Weights of a small contrastive image-text model.
Model: 40-pixel images, encoder arch convnext, encoder norm rmsnorm, encoder widths [48, 96, 192], text encoder width 384, text encoder layers 12.
Training: muon at rate 0.0018, batches of 128.
Data: trained on cartoon faces, 50862 training examples.
Rows from block 8 of the text encoder of a small contrastive image-text model, named by matrix and row number. Rows with one number belong to one neuron. Each number is 128 + 24 x the weight over its row's rms, rounded and kept within 0 to 255. All counts start at 0.
Before each neuron's rows are labels from the 100 texts, of 14976, where the neuron reaches its highest value: "fires on" is the input token at the peak. Only what is clearly more common there than usual is listed. The data: cartoon faces.
# fc1: MLP up (text_encoder.blocks.8.mlp.fc1.weight, 768x384), inputs 288-383
# fc2: MLP down (text_encoder.blocks.8.mlp.fc2.weight, 384x768, transposed), outputs 288-383

fires on: "pink"
fc1.653 [140  79 151 109 151 147 153 125 117  81  97 129 112 111 110 155 121 138 105 153 131 149 119 140 132 133 137  97 175 124 134 154 142 106  96 146 120 166  96 113 123 131  94 132 183 162 142 130 144 144 152 116 135 121 134 129 119  96 113 116 111 162 131 103 144 145 115  91 142 152 155 157 138  99 117 145 131 145 144 120 104 134 115 100 141 174 129 116 120 141 156 146  88 134 107 129]
fc2.653 [154 139  94 145 159 114 126 113 120 114 144 119  90 103 100  76 154  92 163 114 140 156 119 127  95 120 123 114 108 115 163 127 167 121 151 155 133 118 151 108 101 139 135 106  86 161  94 147 142 112 112 103 135 124 144 134 159 126 129  92 138 138 169 150 114 151 122 101 119 101 126 152 120 150 130 126 111 140  92  83  85 123  91  98 122 124 155 119 131 162 134 124 148 120  92 135]

fires on: "grey"
fc1.15 [118  78 151 131 145  97 142 136 115 168 126 145 135 129 116 118 107 105 169 164 165 160 134 115 153 112 112 149 147 127  96 144  90  56 148 115 162 121 129  95 113 113 148 121 137 119 132 130 148 141 175 156 149 182 161 155 145 101 146  83 138 101 108 135 115 186 162 168 137 116  98 135 147  95 164 110 129 129 115 150  96 115 102 135 153 148 119 123  83 102 135 139 128 142 132 133]
fc2.15 [128 124  86 163 100 136 160 161 127  78 133 116  35 111 114 125 130 131  95 102  81 104 138 157 106 138 110 141  91 165 169 162 108 206 144 121 126 125 137 115 164 161  94 142 116 137 164  84 124 145 127 109 149  93 138 108 154 109 134 116 135 139 127 141 163 139 126 140 127 128 148 100 121 143 125  94 134 151  93 123 165 160 110 135 127 141 141 133 173 165 109 161 110  88 139  97]

fires on: "green"
fc1.138 [130 145 138  94 141 144  94 121  88 161 113 138 143 104 137 167 132 129 152 162 142 148 124 128 127 140 107 142 123 133 128 151 112 133 105 166 107 154 144 154 146 134 131 128 122 125 138 143 163 145 121 148 162 111 166 182 131  97 133 112  97 125 134 154  81 118 141 131 124 126 118 109 167 135 131 126 110 144 122 119 112 142 138 136 167 108 129  72 109 133 110 129 134 154  90 118]
fc2.138 [127 132 152 173 154 163 145  73  86 117 113 135  89 128 118 137  89 108 117 101 189 140 138 135 133 120 113 164  92 115 144 167 130 118 118 132 121 127 147 119  79  96 141  84 133 150 122 116 126  90 120 157 126 134 185  88 122 136 137 132  58 153 125  92 136 124 166 127 105 122 148 108 134 120 108 123 128 142 134 169 151 169 153 132 113 138  91 141 110 144 165 158 167 145 159 118]

fires on: "purple"
fc1.627 [136 148 142 120 162 117 109 130 145  99  96 127 107 139 139 125 120 168 117 104  95 100 188 120 160 149 132 177 140 142 101 137  92 105 100 140  91 139 132 117 132 127 125 121  99 121 150 152  82 116 164 143 141 111  85 131 114 125 162  92 125 111 124 121 117 113 155 129 135 139 138 145 176 161 154 111 147 145  82 146 146 118 139 107 163 170 109 146  70 140  92 130  84 110 123 119]
fc2.627 [140 116 140 116 112 124  95 148  92 143 103 137 127 160 134 134 139  98 119 148 123 101 115 151 109 139 135 168 150  75 158  96 170 179 155 112 107 150 129 119 141 103  93 158  94 168 151 150 104 113 125 111 151 124 164 123  87 151 150 129 111 114 124 131 127  96 102 141 103 131  99 105 146  81 132 153 126 171  85 129 136 112 126 105 126 140 133 156 169 103 110  97 124  91 144 115]

fires on: "short"
fc1.282 [ 94  91 114 141  90  98 168 102 119 137 126 117 115 146 116  79 102 114 124  75 129 146  86 113 136 127 145  72 124 131 141  87 147 183 126 135  89 101 120 131 129 124 137  93 111 147 125 149 124 114 137 102 138 161 100  90 157 161 110 136 151 166 142 130 153  54 105 102 120 151 158 146 100 147  94 125 123 106 151 127  71 130 156  96 108  96 165 171 136 146 131 105 165 128 126 112]
fc2.282 [112 112 116 106 147 178 105 143 137 150 131  92 116 103 159 141 159 142 139 167 125 111 133 112 137 157 129 149 112  89  86 129  88  92 139 157 151 147 159 104 170 143 127 143 142 108 134 123 109 138 130 153 128 115  97 162  91 124 164 109 101 116 158 148  98 136 125 149  91 124 116  78 131 126 142 112 122 143 128 163 124 147 105 159 148 116  85 106 128 116 104 169  74 141  97 176]

fires on: "purple"
fc1.313 [131  82 135 131 164 102 122 153 127 104 137 126 116 136 131 141 118 128 114 173 112 132 138 141 151 139  99 167 128 169 174 134 118 128 160 124 166 135 144 147 128 169 180 123 111  98 197 156 137 124 139 131 123 136  93 104 151 134 128 142 103 120 139 154 138 149 112 180 156 151 115 108 157 116 168 167 145 142 124 119 171 118 135 117 111 102 115 128 121 148 191 171  97 188 131 109]
fc2.313 [100 135 127 142 138 115 155 131 103 146 110  98  83 168 156 155 125 129 121 118 123 117  77 128 139 141 154 135 102 135 148 146  93 110 143 128 116 181 128 133  70 132 163  76 112 152  91 157 178  96 144 143 108 111 155 162 134 129 103 136 102  91  78 129 107 162 163 150 128 151 164 161  81 119 119 100 153 148 152 102 102 162 117 122 142 160 101 177 142 124 148 129 117 101 142 130]

fires on: "grey"
fc1.65 [109 102 129 124 111 140 110 123 144  97 120 128 134 132 147 154 100 161 132 112  92 122 124 119 159 117 115 160 150 109 137 134 142  96 144 123 175 146 110 103 137 127 128 119 160 115  79 128  70 117 185 137 149 118  95 122 146 165 105  79 178 109 153 158 106 113 178 118 152 141 126 113 126 117 155 105 171 170 127  94 160 121 130 124 161  94  80 135 147 117 184 150 124  79  95 131]
fc2.65 [140 147 126 127 116 120 120 142 131 141 112 185 118 116  89 117 140 104 102 123  94 117 144 177 133 144 125 151 144  89 109 136 191  84 106 123 123 110  83 130 119 131 173 114 138 127 140 114 125 151 138 146  94 137 172 105 108  95 126 150 146  80 160  79 168 141 156 161  92 189 113  97 124 105 137 109  88 110 146 114 152  98 131 147 109 126  99 131 138 143 120 127 122 118 133  93]

fires on: "blue"
fc1.109 [135 109 121 134 159 150 153 183 137 140 104 174 157 164 127 155 150 124  88 140 120  90 102 128 114 118 134 143 106 105 141 117 149 120 133  73 139  88 103 142  82 134 144 133 124 127  89 102  90 139 128 138 120  99 122 137 102 139 148  99 190 156 133 106 132 111 131 113 156 159 157  77 143 107 124 113 156 107 161 160 154 122 132 114 119 141 131 146  74  90 132 115 116 112 101 181]
fc2.109 [162 140 146 150 117 172  92 105 123 176 132 148 118 141 118 168 135 116 140 107 107 123 153 146 103 126 124 138 101 108 141 129 125 128 120 163 132 133 187 101 157 111 107 143 137 149 143 147 148 142  73 151 129 158  82 127 127 122 137 147 122 148 139  99 125 120 143  79 159 153 110 116 129 141 121 161 108 154  95 159 156 131 134 106 150 136 125 121 106 146 122 100 151 111 113 102]

fires on: "purple"
fc1.216 [140 186 130 154  83 207 145 140 160 127 146 137  82 105 152 118 131 101 124 129 149 119 133 119 158 134 136 102 114 125 104 123 136 142 118 143 125 136 170 101  95 102 133 135  78 140 121 130 102 140 115 132 109  74 133 124 119  89 153  71 104 151 134 151 134 150 156 112 139 114 147 158 148  97 124 111 121 173 144 131 150 148 134 147 141 157 106 128 105 149 132 162 129 112  97 158]
fc2.216 [154  81 175 124 123 105 124 111 130 123 136 106 107 163 139 111 140 113 114 109  82 121  67 139 132 131 116 149 164 127 115 114 131 116 140 150 117 110  98 177 110  69 124 126 104 107  98 166 135 139  95 113 170 115 158 128 157 141 142 182 137 132 151 135 126 110 149 157 127 157 177 125 141 134 124 139 106 122  94  70  97 107 121 110 181 135 123 142 138 152 135 166 132 159 144 139]

fires on: "brown"
fc1.484 [108 149 137 141  93 143 138 166 172 111 129 135 136 188 129 164 163 158 133 149  81 123 125 126 147 133 216 127  96  95  94 147 131 124 155 147 135 156 153 134 135 142 108 115 132 111 111 151 150 121 135 108 130 190 120 132 122 132  96 127  89  95 180 157 168 130 100 135 143  81 101 153  72 132 138 131 137 120 163 144 126 122  75 109 121 118 130 166  89  91 116 129  91 141 116 162]
fc2.484 [113 115 120 116 108  93 128 144 128 110 141 167 127 121 101 127 104 125 118 123  84 112 112 164 128 134 171 139 137 130 105 128 206 146 128 128 116 137 114 137 163 145  79 108 146 141  64 130 192 148  87 135 143 122 133 119 174 125 107 126  72 121 151 156 160 129  88 143 136 129 188 150 119 124 143  99 182 109 125 153 107 100 134 131 118 136 107 128 155  78 117 124 156 148  99 159]

fires on: "teal"
fc1.386 [128 108 170 158 111 142 128 141 133 146 123 102  90 137 118 111 107 130 174 109 133 154 118 135 130 148 127  98 129 122 105 125 117 108 142 114 126 153  90 119 128 113 134 144 158 113 104 129 100 175 131 113 138 143 127 109 113 135 130 151 155 141 111 121 145 171 126 121 140 108 135 124 139 109 154 140 167 134 139 105 143 114 147  98 177 134 135 144  63  98 151 129  90 121  83 160]
fc2.386 [149 131 126 144 115 105 146 129 123 144 161 110 101 138 165 135 100  99  65 150 124 155 138 133 154 168 133 150 112 116 149 133 139 171 106 100 128 119  71 144 102 130 126 176 125  86 104  93 136 109 125 123 104 119 168 123 129 131 104 133 124 132 117 127 136 148  79  79 109 166 148 145 131 150 112 160 156 102 124  73  97 143 160 148 123 143 127 168 131 109 108 131 109 144 118  99]

fires on: "pink"
fc1.435 [148 156 129 140 123 130 147  91 128 140 114 106 137 152 124  93 171 110 133 121 112 167 181 122  93 157 157  78 117 130 121 119 103 134  94 135 135 129 134 117 155 126 126 107 147 154 120 127 163 136  97 113 142 100 143 104 139  89 186  83  94 141 139 111 127 157 133 122 142 182 135 131 113 101 112 114 181 107 148 125 140 101  99 128 170 143 159 156  86 132 160 172 143 139  64 114]
fc2.435 [105 125 100 111 101 128 153 148 141 104 111 121 127 140 135 131 170 126 145 112  86 151 120 122 124 136 115 114 127 117 130 112 135  90 119 136 196 149 139 155 159 130 120 119 133  73 162 133 148  85 153 100 130 144 143 108 129 113 146 110 135 128 112 107 131 135 123  72 122 117 143 118 111 156 124 115 125 117 167  98 148 126  94 112 103 129 132 134 136 152 168 128 107 117 152 117]

fires on: "green"
fc1.431 [171 102 180  99 184 118 117 137 118  79  89 139 116 156 110 154 143  75 158 110 165 160 121 122 113 111 115 155 163 135 119 148 146 111 121  87 115 123 153 145 124 103 123 140 131 119 131 132 117  62 126 126 144  77 130 117  98 132 151 115 124 149 153 116 119 139 103 140 151 142 102  96 169 103 125 146 162  91 155 142 104  98 156 124  89  94 110 127 120 122 129  90 138 116 116 112]
fc2.431 [156 158 100 133  88 174 175 118 142 133 142 127 173 144 171 125 136 121 144 125 140 125 131 129 100 144 121 117 104 125 155 126 146 130 129 124 129 139 153 134 153 141 115 141 142  71 140 139 115  95 144  93 139 175 106 141 139 109 112 126 142  96  89 130 153 150 146  65 102 131 150 127 113 136  82 126 112 133 159 127 107 110  82 135 139 132 128 133 123 148  83 160  97 141 138 115]

fires on: "purple"
fc1.267 [150 134  90  96 144  96  89 167 146 140 148 144 126 117 110 114 143 170 158 120 101 133 101 156 119 157 102 170 115 134 127 179 130  94 167 109 140 113 109 125  76  77 131 150 138 161 133 111 161 141 161 139  96 154 150 135 104 135 154 126 158 127 164 116 173 212 182 114 123 165 130 140 145 106 123  97 135 153 124 122 116 101 132 129 131  82  89 129 126 135 122 123 113 105 175 116]
fc2.267 [127 134 142 145 112 125 127 143 142 138 167 105 137  93 131 128 111 148 106 145 141 125  92 120 128  98 117 119 106 151 129 137 139 172 122 141 130 129 135 121 144 138 114 126  93 133 130 125 138 110 121 122 167  41 154 134 110 162 137 159 112 153  66 138 109 113 104  89 164 148 103 124 160 108 123 157 105 160 159 103 143 177 131 116 144 124 168 114 138 140 125 108 115 160 137 114]

fires on: "brown"
fc1.248 [210 134 131 141 146 122 100 136 117 110 144 163 190 145 112 172 119 121 159 144  99 124 122 145 152 134 121 118 157 126 138 158 124 140 138 135 131 109 163 152  83 111 158 162 126 106 150 136 119  93 182 100  99 110 177 159 115 101 147 144 104 111 156 129 113 142 113 111 109 119 137 160  93 147 127 139 158 129 132 117 139 128 125  90 120 122 117  62 109 129 128 127 105 122 143 145]
fc2.248 [102 125 116  88 141 136 162 128 126 158 126 142 136  74  99 132 119  82  92 143 107  95 151 178 122 130 109 134 137  74  90 129 154 124 119 145 149 142 101 134 158 100 142 115  99 164 120 146 157 139  64 107 181 129  90 121 118 104 112 120 140 126 121 128 180 135 118 127 163 149 129 148 125 132 137 123 121 106  75 123 123 106 130  87 125 123 133 176 134 116 136 147  99 126 100  88]

fires on: "purple"
fc1.273 [162 135 114 117 127 161 107 124 140 136 153 109 104  84 144 106 117  89  98 122 127 135 138  95  91 142 107 193 143 124 119 132  95 112 170 127 114 124 150 162 113 102 124 155 113 157 181 112 125  99 121 140 143 128 129 122 125 115 130 156 149 129 142 106  79 145 171 151 122 115 156 143 150 163 109 137 167 158 110  91 108 147 136 129 156  97 116 105  97 150 140 121 140 146 128 153]
fc2.273 [107 120 139 114 147 101 127 157 121 146  62 134 143 151 146 108 162 160 121 139 160 135 110 134 106 149 124 133 116 164 116 117 154 139 114 148 171 139 143 112 140 122 106  76 158 110 134 148 140 104 118 134 132 152 139 118 116 109 127 133 133 106 135 130 171 125 137 108 121 145 146  68  96  83 136 116 142 114 158 147 111 111  78  98 145 113 116 127 154 130  95 161 156  98 118 162]

fires on: "grey"
fc1.134 [157  90 134 112 106 186 126 117 148 105 112 119 102 139 100 136 125 145 156 123 117 147 147 116 154  95 101 169 104 142 145 164 132  77 127  74 116 113 151 106 140 112 130 120  86 160 170  83 159 176 116 114 147  92 124 130 107 159 163  65 124 101 127 105 116 161 180 118 121 128  83 143 153 122 140  87 103 126 111 151 152 100 141 145 120  98  73 107 151  84 129 139 123 130 160 109]
fc2.134 [125 107  84 158  85 117 146 139 137 144 109 115 145 176 159  95 123 118 125 131 106 123 166 116 160 138 151 129 119 107 125 152 149 184  91  83 119 109 173 148  93 125 146 154 141 134 105 119 103 118 208 129 146 112 138 155 142 135 121 129 117 146  93 125 150 117 111 132 107 129 151  98 108 164 137 126 145 151 174  73 110 124 118 115 153 113 107 147 154 108 122  92  96 138 121 108]

fires on: "green"
fc1.518 [156 137 116 137 164 113 110 106 102 113  99 109 150 123 124 131 129 112 130 135 129 124 156  61 108 117  87 176 101 135 111 130 122 129 136 124 116 144  82 150 120 103 134 143  96 153 165 147 107 133 114 154 176 111 104 140 107 123 141 110 122 144 107 123 114 149 119 143 116 138 136 143 108 128 108  99 162 164 119 128 135 157 143 130 171 121 100 140  83 125 143 128 155 134  86 173]
fc2.518 [107 158 128 151 129 129 151 125 122 125 103 174 162 121 136 136 131 110 147 133 108 110  76 160 113 143 152 111 103 120 144 140 137 113  79 116 197 102 144 162 118 109  79 100 149 130 154 170  71 109 116 129 105 115 135 165 103 151 132 159 145 103  96 118 132  97  99 122 105 178 140  98 129  74 105 166 141 133 123 130 114 112 124 132 177 130 136 124 125 147 109 156 147 140 129 106]

fires on: "blue"
fc1.251 [132 134 150  91 125 179  56 143 135 131 143 148 158 144 109 181 120 150 140 118 101 105 141  94 134 138 132 107 153 118 114 117 112 100  77  98 122 102 181  88 120 104 117 145 144 120 114  90 101 163 126 128 108  93 112 153 108 130 131 148 104 160 142 127 120 124  67 112 129 123 151 129 134 181 149 155 173 167 114 125 152 175 140 151 121 160 149  95 165 107 102 102 147 107 120 129]
fc2.251 [109 147 172  86 115 157 157 143 199 143 127  90 118 150 134 140 143 112  94 100 118 114 145 121  99 153 133 127 147 144  91 157 134 151 120 141 115  97 121 107 155 100 102 128 133 141 124 157 161 115 124  93 137 102 157 134 128 153 121 146 126 126 109 103 113  83 132 109 107 148 140 153 107 138  90 138 126 158 112 106  97 114 143 133 140 122 137 156 123 137 155 155 147 148 108 132]

fires on: "pink"; "orange"
fc1.520 [138 175 123 113 129 149 113 106 166 118 116 109 165 189 106 153 146 142 121 143 137 127 115 122 134 114 148 119 136 165  98 152 166 176 118 134 127 114 140  90 167 139 120 133 121 148 125 110 130  92 121 132  97 145 111 105  91 136 143 128 133 138 152 127 144 112 125 152 127 188  95 114 111 144 104 116 172 126 105 148 136 115  91 154 153 126 186 123 132 116 135 126  97  79 125 167]
fc2.520 [143 151 154 136  94 159 112 144 129 121 130 142  98  93 124 121 110 122  75 100 126  87  82 142 115 158 136 132 102 131 109 119 106 152 175 144  75 152  66 130  76 143 117 140 142 155 132 113 121 136 102  75 158 137 147 111  99 143 140 123 127  96  94 106 126 106 147 139 112 171 158 143 173 135 123 170 131  98 101  97 105 154 149 145 153  97 161 112 126 103 120 131 138 152  99  47]

fires on: "grey"; "pink"; "purple"
fc1.603 [182 107 142 142 138 103 140 144 113 108  56 143  90 113 140 136 154 116 140 199 139 109 144 104 103 107  81 111  89 137 161  87 146 173 136 133 149 120 132 117 161 136 130 170 117 149 162 105 135 128 115 146 139 115 175  97 123 107 109  91 157 131 160 102  91 148 141 144 112 145 157 128  87 109 112 123 171 103 155 154 100 121  92 162 156 155 164 129 128 154 151 155  79  81 155 123]
fc2.603 [116 120 140 142 167 137 138 116 111 123  90 111 101  86 169 105 130 113 113 117 198 130 150  77 128 136 161  96 125 149 118 110 121 114 127  65 176 158 136 156 122  81 103 140 148 133 117 123 111 119  94 134 135 142 140  97 144 173 136 142 100 131  95 167 104 127 138 148 171 116 167 100 134 166 150  99 102  72 161 109 107 137 129 122 148 170 134 117 115 137 169 119 143  99 136 190]

fires on: "purple"
fc1.168 [108 178 122  91 139 115 122 167 100 154 101 140 162 135 124 131 147 137 117 131 179 117 159  79 123 170 133 113 136 117 129 133 130 108  79 107 175 115 179 101  80 119 135 120 156  82 137 150 145 102 127 143 108 117 108 155 130 124 148  81 109 110 121  95 118 154 164 110 120 123 129 125  82 127 141 142 107 126 150 141 163 115 132 141 134 143  97 101 122 132 157 160 126 104  96 129]
fc2.168 [100 120 143 121 156 172 121 101 132 125 111 126 133 143 133 107 116  70 137 129 114 112 117 121  91 135 136 169 135 148 138 152 147 147 128  84 130 113  68 120 109  87 128 133 139 142 139 135  99 153 147 115 159 128 147 119  98 152 132 152 131  92  94 139 118 143  98 130 119 114 114 146 114 129 122 148 131 118 130  40 132 123 122 170  92 130 117 136 136 100 137 115  96 108 139  54]

fires on: "brown"
fc1.590 [188 110 125  76 111 121 151 149 130 122 142 110 138 150 156 129  98  93 118 161 173 140 123 138 136 111  81 182  91 122 155 123 176  90 129 119 109 110 112 107 134 135 123 100 140 132 108 143 106 165 125 176  93 172 145 115 115 142 133 151 115 144 191 146 131 161  86 133 134 153  93 107 178 132 179  88 146 128 140  74 144 125 127 116 143 144 119 125 108 126 124 127 123 126  99 145]
fc2.590 [106 120  77 160 126 126 100 113 125 189 132 145 163 129 148 127 148 133  71 117 103 132 164 121 102 107 182 146 114  99 136 145 117 118 117 102 139  93 177 170 131 138 127 134 196 157 147 133 163 158 127 139 171 141 116 125 158 116  82 131 152 132  97 115 150 125 133 146 134 132  94 109 140 127 147 145  76 120 125 138 144 145 132 164 169 151 153 150 156 111 166  88 138 163 121 119]

fires on: "green"; "angry"
fc1.260 [124 100 146 145 109 164 104 142  88 120  86 154 123 117 128 139 159 140 170  97 107 141 136 140 115 132  94 103 123 106 149 121 125  99 102 163 109 145 149 141 154 121  98 102 140 142 148 130 143 190 126 146 142 109  94 133 127 125 141 133 135 124 106 113 111 128 163  97 146 150 157 120 118 132 116 119 158 136 115 148 144 162 103 128 173 115 149 131 134 128 142 146 144 141 146 154]
fc2.260 [121 162 124 141 148 126 171 105 132 132 171 102 117 124  95 131 106 119 132  81 168 164 112 145 133 139 146 151 127 122 125 112  94 139 134 177 110 156 113 128 101  84 129 145 125 122 129 141 134  70 138 120 114  78 161 100 152 141 169 120 137 115 110 177 173 142 127 135 128 113 128 128  87 136 122 154 109  90 145  73 109 119 190 142 151 110 100 134 142  84 115  94 144 117 161 135]

fires on: "blue"
fc1.303 [104 114 103 132 154 120 102 166 170 123  82 146 153 125 104  91 131 133 125  89 109 138 138 143 124 161 130  91 159 127 139 141 115 148 100 114 196 109 172  85 132 133 155  94 141 109 118 106 103 134 151 109 143 124 135 169 136 164 142 109 111 115 153 138 133  58 176 125 144 125 124 136 128 117 133 126 148 111 132 143 123 117 107 118 143 170 110 118 146 138 150 119 191 105 149 158]
fc2.303 [120 197 152 128 128 132 135 106 132 119 106  98 106 105 133 136 132 102 132 122 120 125 137 147 140  84 109 116 134 143 138 143 118 120 123  94  88 140  97 136 134 130  83 125 109 133 142  87 107 172  86 142 151 102 164 106 129 145 130 132 136  91 142 118  79 140 112 161 134 153 170  97 111 124 152 130  89 111 119  67 168 129 110 128 142 103 101 145  78 109 171  82 117 132 151 137]

fires on: "sunglasses"
fc1.747 [135 137 134 127 165 152 149 123 167  74 105 153 111 136 115 146 165 149 126 113  83 159  85 144 175 118 135 128 121 100 165 142 120 117 162 125 129 162 162 164 110 107 141 151 129 119 177 130 151 133 108 133 164 114 164 169 102 117 156 109 148 165 124 116 102 158 118 159 149 125 100 101 166 136 106 127  72 112  78 161 120 144 109 139 128 163 102 175 139  84 130  96 164 139  94  92]
fc2.747 [136 166 143 111 145 127 188  81 114 167 148 144 181 126 133 135 135 143 133 139 107 129 151 135 155 117  86 105 144 132 100 106 107 163 109 127 142 130 119 132 132 116 145 138 123 138 162 164 140 127 152 149 136 153  74 138 191 116 101 157  79 135  88 154 169 105  87  88 124 104 115 147 169 121 131 124 134 121 188 168 137  92  99 134 151 101 153 123 126 130 105 114 100 138 120 145]

fires on: "pink"
fc1.5 [145 120 142 119 143 116 104 152 126 113 136 114 129 109 139 184  86 105 169 144 143 126 135  94 148 129 110 159 107 140 134 139 133 139 136  88  84 139 139 157  84 113  95 183 118 107  91 142 149 140 105 103 102 126 150 150 115  59 151 144 150 174 161 127  97 156 138 141 120 120 124 106 122 156 138  86 163 104 129 153 132 160 137 110 125 146 135  88  85 116 131 132 133 134 121 161]
fc2.5 [ 88 143 167 142 121 106 174 108 137 151 111  97 132 141  96 113 106 102 118 100 108 121  92 120 145 169 130 143 126 139 130  97 146 157 158 119 124 143 116 161 122 155 160 167 108 135 149 130 123 114 158 101 179 139 138 140 192  98 120 137 110  94  94 156 134 140 122 138 168 129  84 137 136 128 120 162 117 127 112 125 169 109 144 101 122 115 144 144 156 107 129 111 157 183 134 164]

fires on: "teal"
fc1.382 [141 114 129 143 113 120 157 100 123 144 124 139  96 123 151  89 124 118 108 140 124 118 153 119 131  95 122 138 169 114 149 119 138  80 123 105  92 110 117 155 136 170 119 182 125 117  91 143 104 110 105 106 120 156 131 134 134 114 158 140 151 166 151 123 139 208 118 130 158 115 111  85 124 125 170 144 140 148 196 127 159 128 123 149  97 135 176 156 142  95 128 153 152 158 103 154]
fc2.382 [134 142 103 123 147 115 171 163 158  99  85 140  97 148 135 141 140 129 151  83 143 129 119 128  93 111 161 159 124 128  92 142 124 130 158 122 117 105  84 130 130 139 123 118 145 140 158 121 173 154 113  85 125  86 115  74  99  75 136 141 153 137 151 123 129  82 124 129 107 131 136 129 109 145 126 108 101 103 106 131 151 128  85 121 111 143 132 127 156 147 140 137 153  86 143 136]

fires on: "purple"
fc1.67 [126  90 147 103 156  82 141 113  95 118  96 128 121 162 175 119 143 124 130 129  68 130 129 124  70 127 134 152 116 136  82 113 100 112 162 175 155 123  83 175 146 107 137  95 123 102 141 141 118 111 160 134 141 140 123 124 121 154 168 145 145 117 119 146 126 162 129 100 187 141 138 146  74 138 108 147 147  92 142 122 125 110  93 152 169 128 135 148 110 157 144 159 144 150 132 138]
fc2.67 [133 126 123 162 113 163 174 127 124 146  95 142 109 123 124 101 139  68 115 115 132 120 125 116 129 160 126 155 143 132 170 166 148 135  49 144 174 159  96 131 177 116  90 143 148 133  84 116  98 127  95 100 101  91 157  76 101  88 126  85 130 121 102 109 110 163 127 107 102 104 129 117 121 167 152 159 163  88 158 115 151 135 131  79 125 108  95 145 141 110 126 128 119 112 131 199]

fires on: "grey"
fc1.204 [116 107 139 143 133 105 125  95 108 143 104 152 141 144 148 125 168 123 164 156 174 149 146 108 147 132 104 163 152 103 129 149 103  74 145  91 131 137 140  96 106 122 145 125 156 130 138 143 120  82 141 146 102 167 118 105  92 139 140 117 144 160 107 127 127 118 139 111 103 145 164 123  86  88 110 138  86 136 103 102 110  79 103 141 143 117 113 148 143 143 145 161 124 173  87 132]
fc2.204 [161 188  90 137 144 133 110 164 144 168 132 106 111 128 114 105 134 102 152 126 110 111 139 186 115 120 120 129 148 121 137 118 148 120 120 134 182 125 119 124  81 153 104  97 143 119 150 133 146 168 119 142 129 147 147  77 157 148 131 108 162 119 126 105 144 102 139 158 111 167 114 128 102 131 162 137 146 129 130 156 165 145 111  83  95 141 110 136 104 149 122  99 102 138 103 158]

fires on: "sunglasses"
fc1.417 [140 127 185 122 124 130 138 112 129 161 138 136 121 144 148 182 123 111 163 135 123 112 126  73 116 148 133 167 172  73 128 122  92  87 108 180 142 151 128 145 106 108 122 166 110 137 146 131 118 156 125 133 116 112 113 154 116  63 153 121 113  75 170 152 108 148 152 115 142 125 147 158  97 109 125 134 150 106 128 122  91 110 124 128 160 151 107 138 133  67 108 111  87 164  72 164]
fc2.417 [157 123  77 163 139 141  91  86 108 114 136 128 114 116 108 107  98 116 125 113 155 130 109 161 105 121 125 197 122 124 157 164 114 141 118  88  90 112 115 132 103 136 139 130  93 117 136 136 146 138 158 141 130 119 135 129 104 119 142 161 174 134 134 113 139 115 140 113  90 104 111 146 127 144 143 134 139 112 115 144 148  99 135 103 138 185 131 119 149 181 123 136 122 143 142 137]

fires on: "short"
fc1.101 [ 87 131 115 143  91 142 135 109 126 120 135 107 151 129 113 104 146  86 120  88 133 121 103 130 111  93 136 111 142 157 121 148 178 179 179 135  87 147 101 140 130 143  73 120 113 160 110 144 148 126 116 123  93 139 125 100 135 148 114 141 110 142 123 119 112  65 110 102 120 106 137 106 102 148 125 119  96 102 148 143 108 123 157 116  97 125 140 174 104 134 135 126 163 107 121 134]
fc2.101 [149 122 153 135 166 136 146 149 126 144 115 141 112  90 117 140 121 165 153 162 129 117 151 116 134 192 142 139 120  98 127 102  85  59 129 125 147 123 116 100 139 110 163 137 141 130 142 147 108 106 132 102 147 132  83 159 111 111 167 116 112 121 148 157 136 178 128 160 121 145 139 125 151  92 152 104 180 115 137 118 106 135 111 147 150 100 118 118 136 118 146 115  56 116 122 140]